Rows from block 3 of the image encoder of a small image captioner, named by matrix and row number. Rows with one number within an expert belong to one neuron, the router's apart. Each number is 500 + 40 x the weight over its row's rms, rounded and kept within 0 to 999. All counts start at 0. Numbers have three digits each. After the name is the row's rms in percent of the matrix's.
After each expert's rows are labels from the 100 images, of 14976, where the router gives the expert most weight on average: "place" is the part of the image that holds the peak. Only what is clearly more common there than usual is listed. The data: rendered solids tumbling over patterned floors.
# router: slot weights (encoder.blocks.3.mlp.router.weight, 16x128, trained with AdamW), inputs 0-127
# gate: expert gate (encoder.blocks.3.mlp.gate, 8x64x128), inputs 0-127
# up: expert up (encoder.blocks.3.mlp.up, 8x64x128), inputs 0-127
# down: expert down (encoder.blocks.3.mlp.down, 8x128x64, transposed), outputs 0-127

# expert 1
router.2 112:525554546559574477487443460471526489490444552579562454511547565489507455465486483451463496469481433418516549551592551559518486504542501420469436530525551510466530437506491467527526512461513435529436535441491457553398562526485481557457488587471499500525513498511482476501472432473505543460546537469450510504467486482458476535504504466459461450518511519481464476469501547439505502534477
router.3 083:498530557510511525517502458459484415442461539555494500526552472460419413460493459545513478511552401437482526587522528534513520518581519485475511551545562535503534444503486579504512535558527412577495544485466486488419522566467559549470457518556479468575455443495447461501439480518500456465509486449542519517474517504458532526521465516497544516538513514446450501500498472498471494543503
gate.0 109:562517534593530519496482528515473538398504524531487526517434499463504487497409524450541443509455501426557508499449464457481480480522495522485442458476420494509465474416517541498647487482501542477559570477507474506494544484512595465519523499485514551514561454501500463468564492487554540491434497575508500555478462463493525538488513503493520553480475495526473574498497474524494493403495
up.0 090:544508544625462552550503519498576485423538501542491496524490532491501502485447477433552436497501454412526490477437450496523500487511480509470425487515413487496512481460537542546618448474514516469548593494459464508468588474518552455485501504484503514555577450530514456475522470508496519462514534584543478532494477444498510545517517483472518580467476459474511543513485479510499494423478
down.0 104:488473473445480525589520461519559473576503455495486508485554502499494490528609404492526445396524501515535512474580512481494463540485501477453441512445483518507563498603494504468560585519520492469507540485506433445575465536446476542571497513545461473486484500448509524469584505509562551487486503521525554501512528545447517499495491463476503470508546472464554403494487514500481444525481
gate.1 131:485512440524497476532498426520613402541490463486493506544507476488553494507468491571456562478532503439507405500530604447518501491528514508531571485455496483489484524511530518439451472525537440526462383534539501504502533467476495504545522555472469476437554447524524494540510518553526474524479514483516491470469508557480529473544473493484518456482586448462474521473411499564443542468557
up.1 119:482482559535538535464466519513393606508504517535468496510457495499399466494549515421570447477415448519503571506461406521520489497477505538493443489476474522557506505483457523514487565498518579485550529463440511499496465501494496484460445481522520519533443536536480482437553456468440531478474526558484569573525527493533538454461483528493528555516434565496511464528521559481564495466501
down.1 104:511521548542449478488471490536515582486533498529490536539435510479462531532610516436544438470485495496453548541451423516493394464488507479456499466475515468474492469478547521508486516448476505549534433481493545530461458523561504519483444459573509519604473538508534423491498451521580505501595494509501498493568468546536497510571489536488500460465488549412505494552493506535490506417501
gate.2 116:497426506507440494482524528470580403451505464502543530543572482563466521499586472505587500483505478501455497430523455494423461529496507480513491504447524554474516460523469463562509478453570486524523516484472432520476590495546518511628535532409510485502508457497467553511456454528534535499494484531537554467480512439523413504558476481532509514416522479508506474495535492485534536457473
up.2 091:529431556476446453462530545469517471429513489511548494529528445555453525485535476506572501490478513493460518474528488477409510535506488496508472511476520567487520467552532450504573415403577478485460462484470445552471566430557550515622524486409521464449494491478482526471439480505529567486498506499474561506509515483557476507566503500506531471431531471539529491544512522530495546443460
down.2 105:459497488492527491467441511494422592549510447509486500447518474439406505499466472531470527544451482448489541483453532476534553518513475526506580478475445443483512497486565556495475512498535462554462403500473556488576452507454438474454512468532565500490473482446527516490481604501408551488504575511497464481541477556521520510520529524507509487614489472456496520519468520568479565499498
gate.3 083:439442518539480453496520515520523539547442554456460448551493570568525500524554486475432542448430526579484501545461582490486497450520486528493529492533463504479544424538564509538491499475493518502486577505439449481545535468537475496518536445490536480468508589479424477556522548468565459524504502496493530502533511506508453471435476464422484511481432510456480471540526484422613504528492
up.3 112:531553500500385457545475485470474506493504516580509510521501577480530595500574469443528459434517467484552542518511516546459441521479454520456437528479486516494455455458515423586486487521477472508477509477514476506464524510512517478521515545491522512497519505460498544543572496529552471393533505501476519523465509514546418587537519473565475451573508500431508410541508465438548534522481
down.3 112:448505487549501505520542461507494435479464542611493434535440514523591508458621481484539504532480535428577522511530479479503470489560475541468499516486457451522451542553485483583424509565492469567472521471463503436451560528526482484579558536511480467565491500470437507514569494480501518454523529502470509515473502471508498458544463445485486455535487510430509489584502488501484491561536
gate.4 098:498544496415542472489526501489572481574557589356548462500484605516531510439490496525467500508462463564541518491461473521454447509461465503495527482556532477524498499543500540492449547448515533469436490547435515472495585426463498463462493510508572474527515472555557542513451527500480532528560478472516518478470442446463541495501460471484479500537506466474520555494498522518530579433505
up.4 089:446429489535535483562507479514366569473556420566434570496449474524553460546411499437524456487468563484463482529481526515501522525574527504467462529468487470545505498515507490496542475576577472530571510493486468522511523500470497519582497498506469524515411508422472533530513473482508495465481472517479470466539530506494507504472543471587551493536486530534495510510459450481531398467485
down.4 082:489521410519466453540536517495464532600545535420473429511543566468523483452572511488457506438486493517483552450429585509463520582522520458476494520501527569496489507424480477519533523479531540542469522479498524525442532521479458540499505507495518483541527513556444506470563481554486500493493538453497409541567522475473468526386530478487512492565529492502552474462526572447500533564511
place: top right; top centre

# expert 3
router.6 100:546491535504479496469478454490583439446494552591591491435547499507451426442566506518488468516475499420489533507568443532473470519520496481540406489525528474507562528456500481508527523399518443507519474557470433491548606497539594460476491561517560461508487503477499512476441484484480509520546527514479503521513536492526524492507548465535483458533462518463517494452508443430450533454503
router.7 100:548483525519517505487505461495572406445477543636563507461541508491446443442552498481490522464458542409483487508573434540495474485537481485491423539506511484485545499460497488527511513387512469482514502547451418500511612472515543526498476578491552471475484515514502524439458486498542513534568518524496556544498527452498501500519548460521471447518476507461486497456507459451448546473522
gate.0 099:473517547492477596508469453484532572577534544464534469513540513456483511496506490381544489508543510463548511553513480474555435441453546505481483481463529485521492536486460477569440436469450468519488446479520512503541498456513450421431499532517552459520490569453506479532555470468523562467533528524462516496387483503498507581555551489494520478512426493478554550457498575512490488456526
up.0 101:552504437444590509508501539568530456448448403424487512439543532462454445542565542456479513554445512493534455433529473506501511497535530455459505533508546513487452549566508522511506515519515530560456564486442423494492580537521424465525456489488499610478456497461507483448459512497500503453529548424459523539496474545516507536507496512448504505563474521485509501513501514480574456541468
down.0 102:536527494509516539395507469519451455531498412412466461484572550503414460438498581469499503495464521545486463546569481462493507537512559509504485515515607462495513511561522540531513444584444496499485525481454442456549513560504471526434514517482518616517446479465476483475546522501510523520513494508484552522467524550473502532495464476468455540541533531501527549513453423440513520538527
gate.1 100:473417520503532469492486428491435396551490506520529532487473478492579510529489463397506465500664540519508465532469510521501515510509509448517482444440498430526521490555470501560462462529577516551523486473467467487459447487484442495543516506440508534539581491494492529496557482520449542449507519501492578538557529489507509483478481483465443521493485511500427584469532501515548516544526
up.1 114:472504570505544438500572560470553507523523476452494495538456510498485542503557479558422518501486426493481535522627535506469498484542474471524452499486495551514506518506443453446521537486553487525541361480518518487520524467558583464516532513475462448533432488505463476512469528511513455554471496541480407439432463508520450478545507536546539456494491530509526477506440478489538564550450
down.1 110:498557518576485534527582499529526459522488521466431417496525547474479513450574533525517442534441483467577518495475488514570463491471494458505478529487593552515502475473478479377532504466604489494455436507576466475491534462471584523501512531538515446501467481496474518453459534526470494438484508505550449517468482485501495426467496449587477485489529484555519466539485466507460572494545
gate.2 133:487530533428477554495493521452511418474454554520481479506499505520528487478553488465537417519583452505523539462566494527639547499524462465486472487462508495498495527589494517485478448574518472510590475437507528505441484503449512496606536535484473532498600446476502496493434533522460496490521516566549487476495494492501455527421510483454531468501445469399533496497449470483480491514508
up.2 119:459453454482565423530420499567535563494513434481523536507451512505487508533474559499489537476460537505459493557451443514445478498509503562483479480518487475502511493409582531494527565440489498463507508495509529534548459570555506538435492456537546450512433588494522470533515515444558508530500485476422463487506468519481569488451564465527483512488467587534519562482561495409520527460475
down.2 108:555507553497521466580447486523510476518491460471461573483523511495420465471429577499438523479533517499472483485549480494515509493486511535498507526545480441508477529465508554462449548460373499451519400530592511489471427524403481556516512504585548566521511473457520509499468517524564456432502473492492473489512506414454516495444514455523535511504491535549527519423535501547486461524479
gate.3 121:473503487454503551544482540544475540531476387447494556518535509549524512484386516490527507560582504535485501471514505471481502535522511494507498497506491437481546529567483524507433465557465563517510457468439409512494517492457456490515526480491461656518505355570492515516517503478487445511496528518507456474484506512506496449442447495449520528550497511522484515529526488549431488538488
up.3 110:544513508578486443466511444456527453472508597529514452488475493435467484507605493519459497457417526475556495525475497527498502465475491521481486508500503561520466468408551485486589552445519441471501547526556555471510516491540555503504451503509527348506469637449507485471492484537506546467517444494494538514518497488491518530538545494543490468447503471493526471478479530465564506490521
down.3 094:499499450512469470514550492531411452589492483430498519500511494483499506455377470508556504535501486650528514561489460492485432528511516506464494540463517518496513467519527481455457508577517522513509500514548522557496452506452463532440504463504483530467479508519501511549492502459577464500494454524430472463477507565488461527513473484456513497489488475509532545532490508601417625564524
gate.4 113:577477559459491479458426417497529541524526513586485513493523555528510488490485488472507517475427523506572578546451499475618469539455503486489466511425487468529527469453531434497510535475420588502550504483479530496499478556478531502425439463500541413540513487522526515437506481501553511468498526504464530540546480460483537482461501463492503560514473579539448436497587492515447493511507
up.4 116:487510436529535549500526537555517402518416481529517467474522482461502476471507519560487483537467491441483421423434458483452511529504531527496512532544542483503478511570627472481546587462531492500511481421519547511525576467497459471566522520516503550439519443568521526426545517490481469473467533561557437460503498503461498485480514492414493506503491444456516542487469556502524511471436
down.4 124:488498448603511541507476511503411442501464469532486476486511454444428486508432574529501503507461470501499444558585431468494495474470521529541532519575564515511484502546493524504523534513491453505534425489566582484473463483497545485469450512477490614498551438429541431498492517485450465567469507495491510511530510532572495465502478478520525494470530430446566582493509508459470509456544
place: bottom left

# expert 6
router.12 128:476474491543512506507501517471557453451516556666560525453596509454518561544561496503459441509515507416493489476521433567456502485558460436550407512537522482489544485517524527529535536477558439470495449515452464467499537488507539458475495553502511498471544499470490508543497508464444531453521535506493487496525542487511452533496464484516481459563432454407477500481502463424466494494477
router.13 113:540497497548515522479535534538515489453476607668528519491556498492514531527525511488462436496502500387502468462465486517474504505516513389460435488540534469467540439484551548505542514474507451477488540492503437450452531519537500552452476603540477475499552507514453450526550535517486479455509498487538549558480531503453454530493493512486453456551478482438433487460481473487467489530491
gate.0 084:567540495531571506466475480565453496519450546424517519532552449489409501496497567430481470452542535460533508471530518500483519533444468520567483553478414444522534496485538491527520451505565498480550501496500507447464518483453529500563499570533500384509442516500508510504493481546550555465475472506486530466508466522460456443449494526483541455473448550467526454491567489508631468524529
up.0 103:460510453466530481430446538483493501547533511492471494484460460422478531487566498484492535411449433434519534485578531492519530553480531549519467478551470567496453439463454477546599539436508501558475590524519562463541484466504523508520529515490571442495582486504504585404483534495547495472491480513523540581506513410481518481544472517464516533450499449535466477488513501499497483476480
down.0 103:447494379529525536454471559473460553559442470470475532511496517471448496607469475478506517485480475484506454461438496481477571478490517506508529465528435476496565469500532549572556565544575497505436519499488516498524591496487483455587526541469469512521565508535498527469535462539548528413439486488536443503502500523466472466542430516543445517476481556514480535466494545496479464489419
gate.1 091:561556461423583532498502453478527441566546547536496483525479500556600473435533525530507505442574486539528465521440389500528471484431400482473497502509460475444557516495448526443471490434535512484438488558529493526508605480475498484481537474504509525506561471506464471524481455510593528532498505473483510545536467456509563482499513454517507475493530455535490534444476514539484538497546
up.1 094:503502493411514518506520503528559407580504511606478504524572500522506441435509513462434516449579512505598513481454433498536453494446442506510466501534469464494548517558444475528471511460504528486489530519519476495502481538509464471470536475480561541524517404511469502480455436488523543578520487532474525538530517472497580594505456459514494470533570458433495494445520522456500546451500
down.1 093:480518501461496485540519523505523444524445397525477472460483513486516479447505493475503464574477468465485529436529516506551424504430535488435487574464454509500534536562402512515527469469504463529564518510487422485457444520561453483503532492548532536521478497481501447498496527518512454572435502510536548539517503522453487463627517589536472462520500487582551567583521483477534537517505
gate.2 087:450515518561575531485521472497564467486525455467450405491515525546535533475478415518432487535514459523431463534488584494466471520531490485536527467482412421514520528429471531480461449504460545533525519577518512459483477477489450460476494500527525522526531478442535461504454544525540451588551522490479473528625504534482511515599429470547465527478524483488483534511443453521511509486517
up.2 100:520515495401462515485475464499442433523445566559530585531486480453511474509515508477505536521458454480550524560474453490466518520521463530434421509549544457512503524414541517564579464501513506543482506454388600562535531519473530504572515470496569551488494480494525470495460469496482462491508500518546509508462508537495497533423532441441533480476523517557534474529502471499448568464433
down.2 096:523568430496526495542514471478511484533439437434486427510453559446412491459505468490545463437486522448511472465541494537514450596467497467498482548620423421492529536458478498549484494553469462491480537503472502483537466502525451532544512462492490517546543489492512494572558488622495483520556444484532495483533526497519553527526520494478491497465453452562497492575549471455486519454519
gate.3 105:512474503524437519397486481461508481483550559479449514428530506476525499612484512506485502502523518549509565519534467480555481487454529520518488486555488454524469486430444493475542485515502518554553456504484471497540472494472558567477527473504484443497516529548479581470489531483474540483551573546539503479523458474480448368579465540452504570494460520529484563485513448519461476383482
up.3 095:511462516513527514534455496489515536559551524513477541476461505512502481459449501427470407507523552431463541481481484488547495509500537486500437520516492478492551551497548571461454437479509589501535421504536507491578438537536496486465505484496487455533489408491462498559511508461429526531426518540479478464625492531461538481477578532529454541498517533448478479467509518569470593450449
down.3 103:490502512507520466508507488511408459562536481496461499529432470513425504503469530525505479572515485494505465587501452530488563531505523482482492543434533470492499522555498454513470492501469505429540428499495512464404425497523453566447492473468422501571501509498484442575481493550462464626565449509501512503462480522518539505472566565509483536524558543461577462539502512507548570454491
gate.4 108:506533475509541449473502505495366474480490496406444487433394492503529505518498461503491570451572479564546514545561544508447466569469492520442587525440457537541519540479579512465499452438489519498546508489549562527558469549463466465509509498543538523478543511485577551462486542532490428540481500513499469435504504498433556499483484536448496505459547514511515472485456517501482532473503
up.4 105:504504580511588509506476468544394496414474476493460457416376475476622503487494449492460437467461510471487431461536452527440516556451495534509518566478536506551522531506527507471586558500545513551482492520520517476530548493503438462523517492548541522458561503484535502496539524516432451520506553495485512531540507491478532536465510493462512514504478470493545470448518537465444496523575
down.4 105:512498534472518484463512490514403520565529470430501442477492473555582550464472474519492468521493495473507524505562459482525430493474525478531536530508511580498568497487532455534534487512521508447502495493483505520515590450443501557496510537487509531523413462548500532493418504534409490523437520515445559509492496520482545508606610515459473536443614519459464528477482494472450512457468
place: bottom left

# expert 4
router.8 081:538497492459474429483450515558494508527427534457557527478450518499462440514462522458459562540441515524553533512545521514431436481528508513488484547532565510552554504527534470510539543523519537514458490466501446493516567486509468498401489494575455539537489515591504428486463442489474425477543498487512496523485470559491538385514485547452494480524532569503442464467584569494505519502561
router.9 106:476505455495519423495481526432529534585443500543569572518419542460512559551440549551476562504450493505548546518552532542428485436499488499523491559531499492508479511535537475454476485472505498475466551472532524495524502499465453532415516516593488520460482547579494439457459487479438510447473529520518470554518441554515517391513514516504475470519468486463459449461572535458478473457488
gate.0 103:477544503437537477439486402501513427533487446537512485519533463573535476449458529489560502482507542582528536476495531488550465478501479504454464475594586491569502475413468518552558544476578491503477558471527531539478468520497477464539504477534451539518527565534538459469500514552475529537489469543569461490494439431450416556511488480477519446428458488461518465510526494482472541542483
up.0 073:550473495465472472509498503502496526476479521474453568511552445453461576581501490436502568487503554468572560479441419425448534531454423426545484499517580500478533478492485552461467564536467476473515488491490508530501434486514465526517565547440478447499544474516492550469506504481487489528406526531531548493473491511521507457521471505441493501496555558421516601534458488524473559536448
down.0 080:534549497512525483414512505509532545532435490437412535470494529506597561594500542472471436480489502552414578466523456481471478489480467525497487426535538538490529534536434540457496445507578440521474472521544477518486474492480507551562513552541466471531528492516471535495491471515577471524491491500497470518555476509526470535564568518454555545468513443512521569480482497597557508462512
gate.1 080:587561532569503524465508510469527486445466574535498466468510443569577559546533482518491457504542514482491544469517516525510431505506484562552488511474527494512520454436526552416523492443461527513581422508513501472498434483473531500496539477461468447482505496515583534548514511476500369525521480457487456493508510518559480540570410507487459484473499496485484525564500427430515551512454
up.1 104:480425520444454495511519509510431518541549445507450532513522557500518597553382494522480556517460511483487502535504521503468512495440492500506461528437449477481458494535406436504445563518490515419515498486459469531500400534509518514489486547533521573485560485531521503434454495498464538544515521523504549530524506467483530524507486468461495579539430509531536507477544601488426497459576
down.1 101:556492587468507509523486514466392554562515499547476531493576523518503570429401475516462524533448485529516542485576535514533463582498452458538516507465510464514492523519525342465471536501504475434430468498500503440565461493428426487530492522558479469526513524520494500442475468469513496502529503472473523483442437531456520521485437480500522524520503543510509510512469535512454529549461
gate.2 096:512523457518458431574521467466443499495533449572546542508432471472514501583588472456518482428448575481434496521538553521482429548451506517443531531542480468493469530442516493491435493476497498469657548511495478488504463545480465498523509482539467491452493443522525500550527531509570497514443430545586543469487508489492473459484524523468533516531541525467518502467539450526540540514497
up.2 089:491497547559395563569495518512533502588555502415428541508533484520438494434504516499459563565507429493435536475454444464482528485523486496492491479477478389490528463463446459499486613563544522452495528531482524465532541503547470519454506492533519492495521450522497483428544511481496530549452438463486481494529488499493534490575547517525514409424524499523499515510528532503477522449483
down.2 090:508507534573428496546491495480543463483525519388443537442539433484475471408544539533503528446567508566499479460435493501535472483504529481525470506497450467490522486497521513492497581522518518515458520537482539486569536509507397487486551507515539470481488448604500529460501455542520501507516534481515506481616485443525536421513497502461553502441522517543489473567489457503468610486508
gate.3 076:466540516516609529557480490512480440466469467539468450515541534650485413465510512486484463551453466524510475414540474494504475523500523581509491487556529495512525439479466561474436553545499414552483415483533433516502512493491426507523539515533490453515532502515567520527446522493475515559568594492488490489518538445481479502492532487510471463503469528479502535494524477458460536438479
up.3 117:591558525416499488534496479496480574504501553412478531495440417514510463565469464482532532481489486500526520532439534469491536514484457482452508454517492437523483529473515523519555625491455536454555471489483533501502463552513449467473471519540515408502412409488535473489492459535623507511482463487504484509487534494449496489501569487505526492527503566560470530486514555546524456544464
down.3 114:556515526473482507526470479486502537470512536470515489548482449511437530507560444492560552465518484572482532551468610487544515491490475465497506473463498445509478501448586470506554522478460532437479510501452502532576470516521554511570527530518520471494390516457520547520540516533632509500596507514509488493486486473448427457537484429538482481475475538482426510525487477549601518532486
gate.4 106:489479409578480502645460523423424463530474516452555458517454528448535480482546483460533533511478540393430481512508581512575468535498476497515501519539501457470529475530466520498533554515458513529485433514563485475458436514475508516436530531468497516494458450536558534518498528528487479451518481494490538535486506543481445436519504413420537512491501536526512536499565505495485496536558
up.4 102:422515534546511514481537561504566467421603485504486510499527538512470538501439470533469511500501470558455526481453484470594436501518464487465516520439540504536462483543447525450423536496489507527439553561453495472444488471554469485495488511533465443512479499499551462577444514526446453510515479458561528506557461517492475547515467518485418545413551522422561522537461475481578493514498
down.4 098:468513445487444472473482524462624457489503552531501528557542480504454508427513497506493499539418469526514468478530519466527442504465449469480494544488510484523498517544511534485411489492526502473449513527486526528491511524461377471482517499626435521499489500487548540469541459528551425568532472508522530497509528574532572491558440484494534539481512472435473514478462488376541531500501
place: bottom left

# expert 0
router.0 091:497522561532506536432449459483407522501444428399429447504468418513499476461500486470530556453474425457456498531564597476553487532512557560514570510476505551505472472539502493551536470489490572534483487459510499549526559514509498515538486420489489545514476474524542513435490458537519432556495458505478511474461487447518481493511527506488470482421574538581479546546491532538490514508512
router.1 100:479494506534515538408455495497478521522478484394496452496473443542547487447503465479488573451421441450472487505563595474554467514506550553518541508469522573502478485565539487532530445451472580502462492449521507557568589515511476528505488426497528520481454474545533500417456468519493472549472487544469488464495451464521500492521548547475453491444551547578488529477501550529514513445505
gate.0 100:494426506576529520514469476517532454478432440596544536421552548491562555530538523459459451474510493431513511498461502548464542513534478488530487505427528502499495526532478472527456528515599487529482503460531481526445461532488530480566516531453478605475550475464492480455565441457496453515505465428484476507451498487479519454529512477490522572479524501471456540491454505557563400439539
up.0 082:539575530525439575449505575495559484539462488423468395494540484471431542495566463508560473506544473491514510477489454481535499459550505519475529500501494514481509510478503528510507466574396441527435599480530436514475552511483486464488519474528527413521530517437478498517537478522522436495521493549507588492537550505483466563472400461531512458492439492512469488455532511544540504513472
down.0 094:552562518555489495467553536482521444426470467449479475473524467506439469471557433513546528513560437530546516487470538502520594457527519527526585466477460507524522495487552521585505508557469474516443502497500471511470566515505472484506512412508477409486530511484493557522531519424504505444461411490534548488511548508475491488427356422507495474480474494480476484524506441532528512520508
gate.1 100:490532479503481504509454491499536467481474455588520486464417510489619463538465450504563491524502539495554553488520460466433528453427498461530495487489526416491551526502538463474530490501563483531428458550481468416487509522492461548510569473486390479523504509540507549553471501502588575546569549437512468525455518484513569483459527509500481496440537469523497475498537535531427502544485
up.1 099:479451477454483469515502552547587553396535445483483525542527455468420534545454518490521459481510523439508562533484481464555427565456507535480545526500421452487574460523495460507566496513483485501447479537512442540533452479499462507490475504563504523492479516546486463472511514508502461495553569479500542479583501502509536494375563484593416504504464494531481552531523525520476549469483
down.1 098:514431523403454478478420468500556523407489408529523447513507483506448508516467527445504510479506496415497557635442508495524476570480487494440513522476392476511557484511528452512557576508461454481466453496557458509495473470500512527463482473465538541435521574511512496500500507491491505514533524484483510521591557523504502500444493472527432518518459488496465555528513540461447546484518
gate.2 093:503459572528441503513498525510479529485493572460605496470527447530542516423519455559579458522546482437492515404527450501429476444500459397520486478530539485493563496466513606573506523505449496549424403556530493522523421472513485500524544559540519498516541483495530500511477519484496564497498514446496483513519522499509485449560522466493480420483512493420531492489488509526475495509467
up.2 102:543460474531444486564471536493454531527463468521642567449480484539426514529574468502482471413494491535468480567576523533451415519496542496493523484483471495482470494526518532557591545468519506497497516503497472510494558477462572535406532447453497498495399548514497475501540530511471466514484476472449547492426509493555492464510514508586455501469499455498507527494508495476589488527521
down.2 101:526513518465384519497453510498398586545418464511529549398565496519464520536561487506577440406513537573456537540541457530507411515473497482500494484538470542509439525490469485487503480465458439526499581525511519481436547546485557531410508521482445496491455477479456464506553563541474511520478504497503524498471495529571499490535452506489464493520468503452533514473496546477513469498494
gate.3 098:543460479492505531557503521514461464552522517570545452463526510473475533550580580440501511470489515582517471485460492506406546475493473468442528472525509435434468462468403493457521453480457429569489539527493527497510525502463528493435501526463565486516461533505502567579538465526505571463586486469489529554521496539457529486516524527562496411465521513531524552495420467529465501450503
up.3 098:481529486488437537496478538544584498505438542509612435481543487477501522518485526519484515510484449408452468508506471455462496465476506493452479450584567507497479468482462571435549506489545520475504461512550445501560549550518499474538493508446504451569437443473561439504531495474524542521503482542508530526501547513496529513485486499470462439590509595606526519436501457473481474453545
down.3 099:416536548517397493493552526480487503518394570450551490501503493463525549523486485486468557521513486482503480608486521501462483470514528511450530425535556447500522476530470549537564550453475533421486475458587486574502575491510501532542488537449514463537455500518565468471488458451536560505515475531484469541496574522490557530474446471496490434529528534545499524415486500476450492498454
gate.4 106:463507555545486506465475452458478445505512545528518539498508512504498434578474487522507524492436498541470497500537514554480540464525530456517539437554463426471524458508524390497568530482522524579599459463509508463520470523473514531478530466495502438528514537503518552557554489435607486518482519559557474540531496458544513526555522460510454447443504475486485552522441407454449513471425
up.4 104:494434586533550546593463507510535498515466476414515484507500505509519469422536525497540486502495464546472508468427492479463447510576448430473498473574484513491482470439505575566477509545492458551444520519594514543497491554485506436413493491486567535517483565522493446558392526532529478490519476432451514524526523536450488483471537507488490495477482453442443519509547536505543528534476
down.4 100:486478622499508532556500488474453517445494469444549501539550453543516469417534516482548484524488499575456525495421483486473495521533481424474474509601497481502492486453501550560495486578527468474541560538546508526535457482523492433454500491502473527462558515524479419494490481506533463549474445505450570511530548523467462520473516458509519506559429441434466463550513479440553573558526
place: top right; middle right

# expert 5
router.10 090:462499525533533503473465461479415548513475437454411487507504438414557543527455427491485472456523439509470499574538603540514582547524560521482553561568500482537493522527481530513507486546512533516439482438464490519485443502455522517468457470455482505482508454449499471509531422477433433439501502495523474468495477514540464533508511537556543523505541484504470499574500535566481492594530
router.11 106:454471506527519503469496523491426542477474460463453468522492452426581552562443404459512482405521438484462467520518584521504525556502583517468571548541523489521477480504525539532533484542540507503456468453510493558504443492421527536485432507473450506477532458468495474488536433497427451465487480499491502479494497504501437604511527550555514463511558516508472528543501529552435518562540
gate.15 099:517540517403436514467407544552520475522468482591430496478507576495518487539534516437494549513540559487520467476490492526507545535446496499517452516542465476537438519603478518468464530543464455466405470513511462457529507499542529444496516499499558480493516502502580498477485568496505439523495504414526545523512463490491515548529483488534521488556434568483487498396479508501449555464573
up.15 105:485458501550436500498487484484477465485394400425461494493483475510483468541540489460541522467503530580463478542582466509481505471515527452477492578499421484486505531475514468560572548485492552445525593445518485515477409500497505552519495548494480536519446554483506562456576516522569481515500533505452478458531477427521525520580456457461481542456516482535518522512514512447486565514566
down.15 103:540503495518485537534472461492476482483449480458495469529522455515500483535511552451624460523511524572472529459531373494437471547484493508525464526560427501526500474521496395541458513488429506436482566475436478546517402506499557463529481559533503557506521507543490558468526509504579473556530542508554477484584467469473502498528446449523545519495448512552525529531483539493473550495514
gate.16 099:534590555510528496513514467448511425556580426472454478484542465481593458551437497535494449502497468493531558606448453500388516544476469518533506524434502478485561470534472506457473483472551592489544529500508498512472517477513506480526539491549503450467524537489550465457474471562476516496529485532550500568498534507486478454426522510594523506464460440477512499451521534509444475474530
up.16 091:531554588456381549435487480497424551463536526453461491470459476440510580515596443494504461536525494466496546606531526498480536505508491539522453488420513478555439538426526521518426465551478506542496526494466495444496488496481513496493568480488491495520570479465518523483453456496515503546422541520523471466524486514556512515463581499521501500549493504489515513471464466506562505437424
down.16 096:538502604501405496450456487509448565445501478429471496500432506469385528526532442521494485579505520503441465508481528523473524553421492537513564516469524488541489525496489516512455521542517484512516464509394487493509561511519454479529517465463448499554411445430544516519480523557452486612525491556559482520533519444504503499469492541546541489479484535450562503509500517546527487513503
gate.17 109:615556544511429452460448470488487516604530542481549451457494498476512537508502470538545456540446566573585605599547516497476468490493511561472502484404503478504496545565504498502524528462484453434475434552514509488455456443513492469474498480481545399491507557518513478518490472505462515522502529511434492546517484523472539460500534498481508517480498492411552487487483492545489504514471
up.17 114:506486436471501564543576491505534485497553505478504461505472529552548461496514489469485527473504496542476474419461413456454442493509495482536473500462460489525532497499460414481497455417498540541533597558535446501502631436490423479586561531449531511486476453479480494482493535499460575480480496549532508469453475482527524483473517472506549518530530489577515528522495474465569596501467
down.17 119:492517466481554534510529473505506357516522513514431477521505453542459460489483427487505555446518485505458438458505498481474523500437475486528493510522515549507564527564552454435543509478464541467539567515582455519602582535535428502590520511508517559517497494516474496460491485504437577532449476474435542489496518505474528512532472479525494485464510518518518485473509482466548632472531
gate.18 091:544559471526480514494501494486392449495564496494495531475571587486550516488546493543482554457507511570527573494544469483397484506528558457496475514503423528481474523561493579460455477482485458536522420489533579471530546415492447504458485524479556515472525435519564466504529507523522487472596501531461516514464465508428454524494577482480514490518544467507500500442520459521544436490496
up.18 097:489482515498474510496467520519542542456536589485428493529579485455613496499485501506555520510579573548506502425521504449483466461470524495499473555490524543497509440548420500436461571540551466498516568479492452505488434521528526520455485498502481502482480428451501540550475434497496535571433517475479542479506481568544462526421562530517437466515493532540446431506518528474454432501480
down.18 096:501511578476533466477484460482521456432552514532464480509498494482541527440404528505452520468519553497527519488516535476535477583473549519495565595520541475471450501504467506492473557508558492575559537489490387511495516545500466469449526474515534490459519450422544511542512453523472469509524496491508546530405482517488444452421441517563416560522493531532449516596492506513482496545507
gate.19 107:437477613520414487488532533498534490412589428447484492493490541573508495493521503521590564502465503536496510598441507539436512444538454468517519437456456522477400510531457464498508469504517448525543472479485490528527478489503562505468519499517490559496530568555476502458472510509489526604475529494553484532497479500492497431522524490525470429460574504530517484439447527498517506464519
up.19 085:492466485463494518462565477528442522541505509565501514498552474538413525528496472472462496530519486472541500494484384508536555457484471535514512528527596498519569459540439466444490511514547476513447478537457492471541541478507534524387466528546503489435543469538514495435514436492527504506533525520514526535425503592567433435490466492494529519423459566579500506504547519527462433485484
down.19 097:517543480537447514515459476507477557525418505499554467524486558503361554456483415422445496443527434548478556560512499480523537478532552485455496492465432491503452484539497464516536494490521509461524442454511480500474458511485556574489472499498479532509460501480524590466492477487500545500556522473516527488469503571556454540452471478541511474478545589516470506449510468516410407464492
place: top left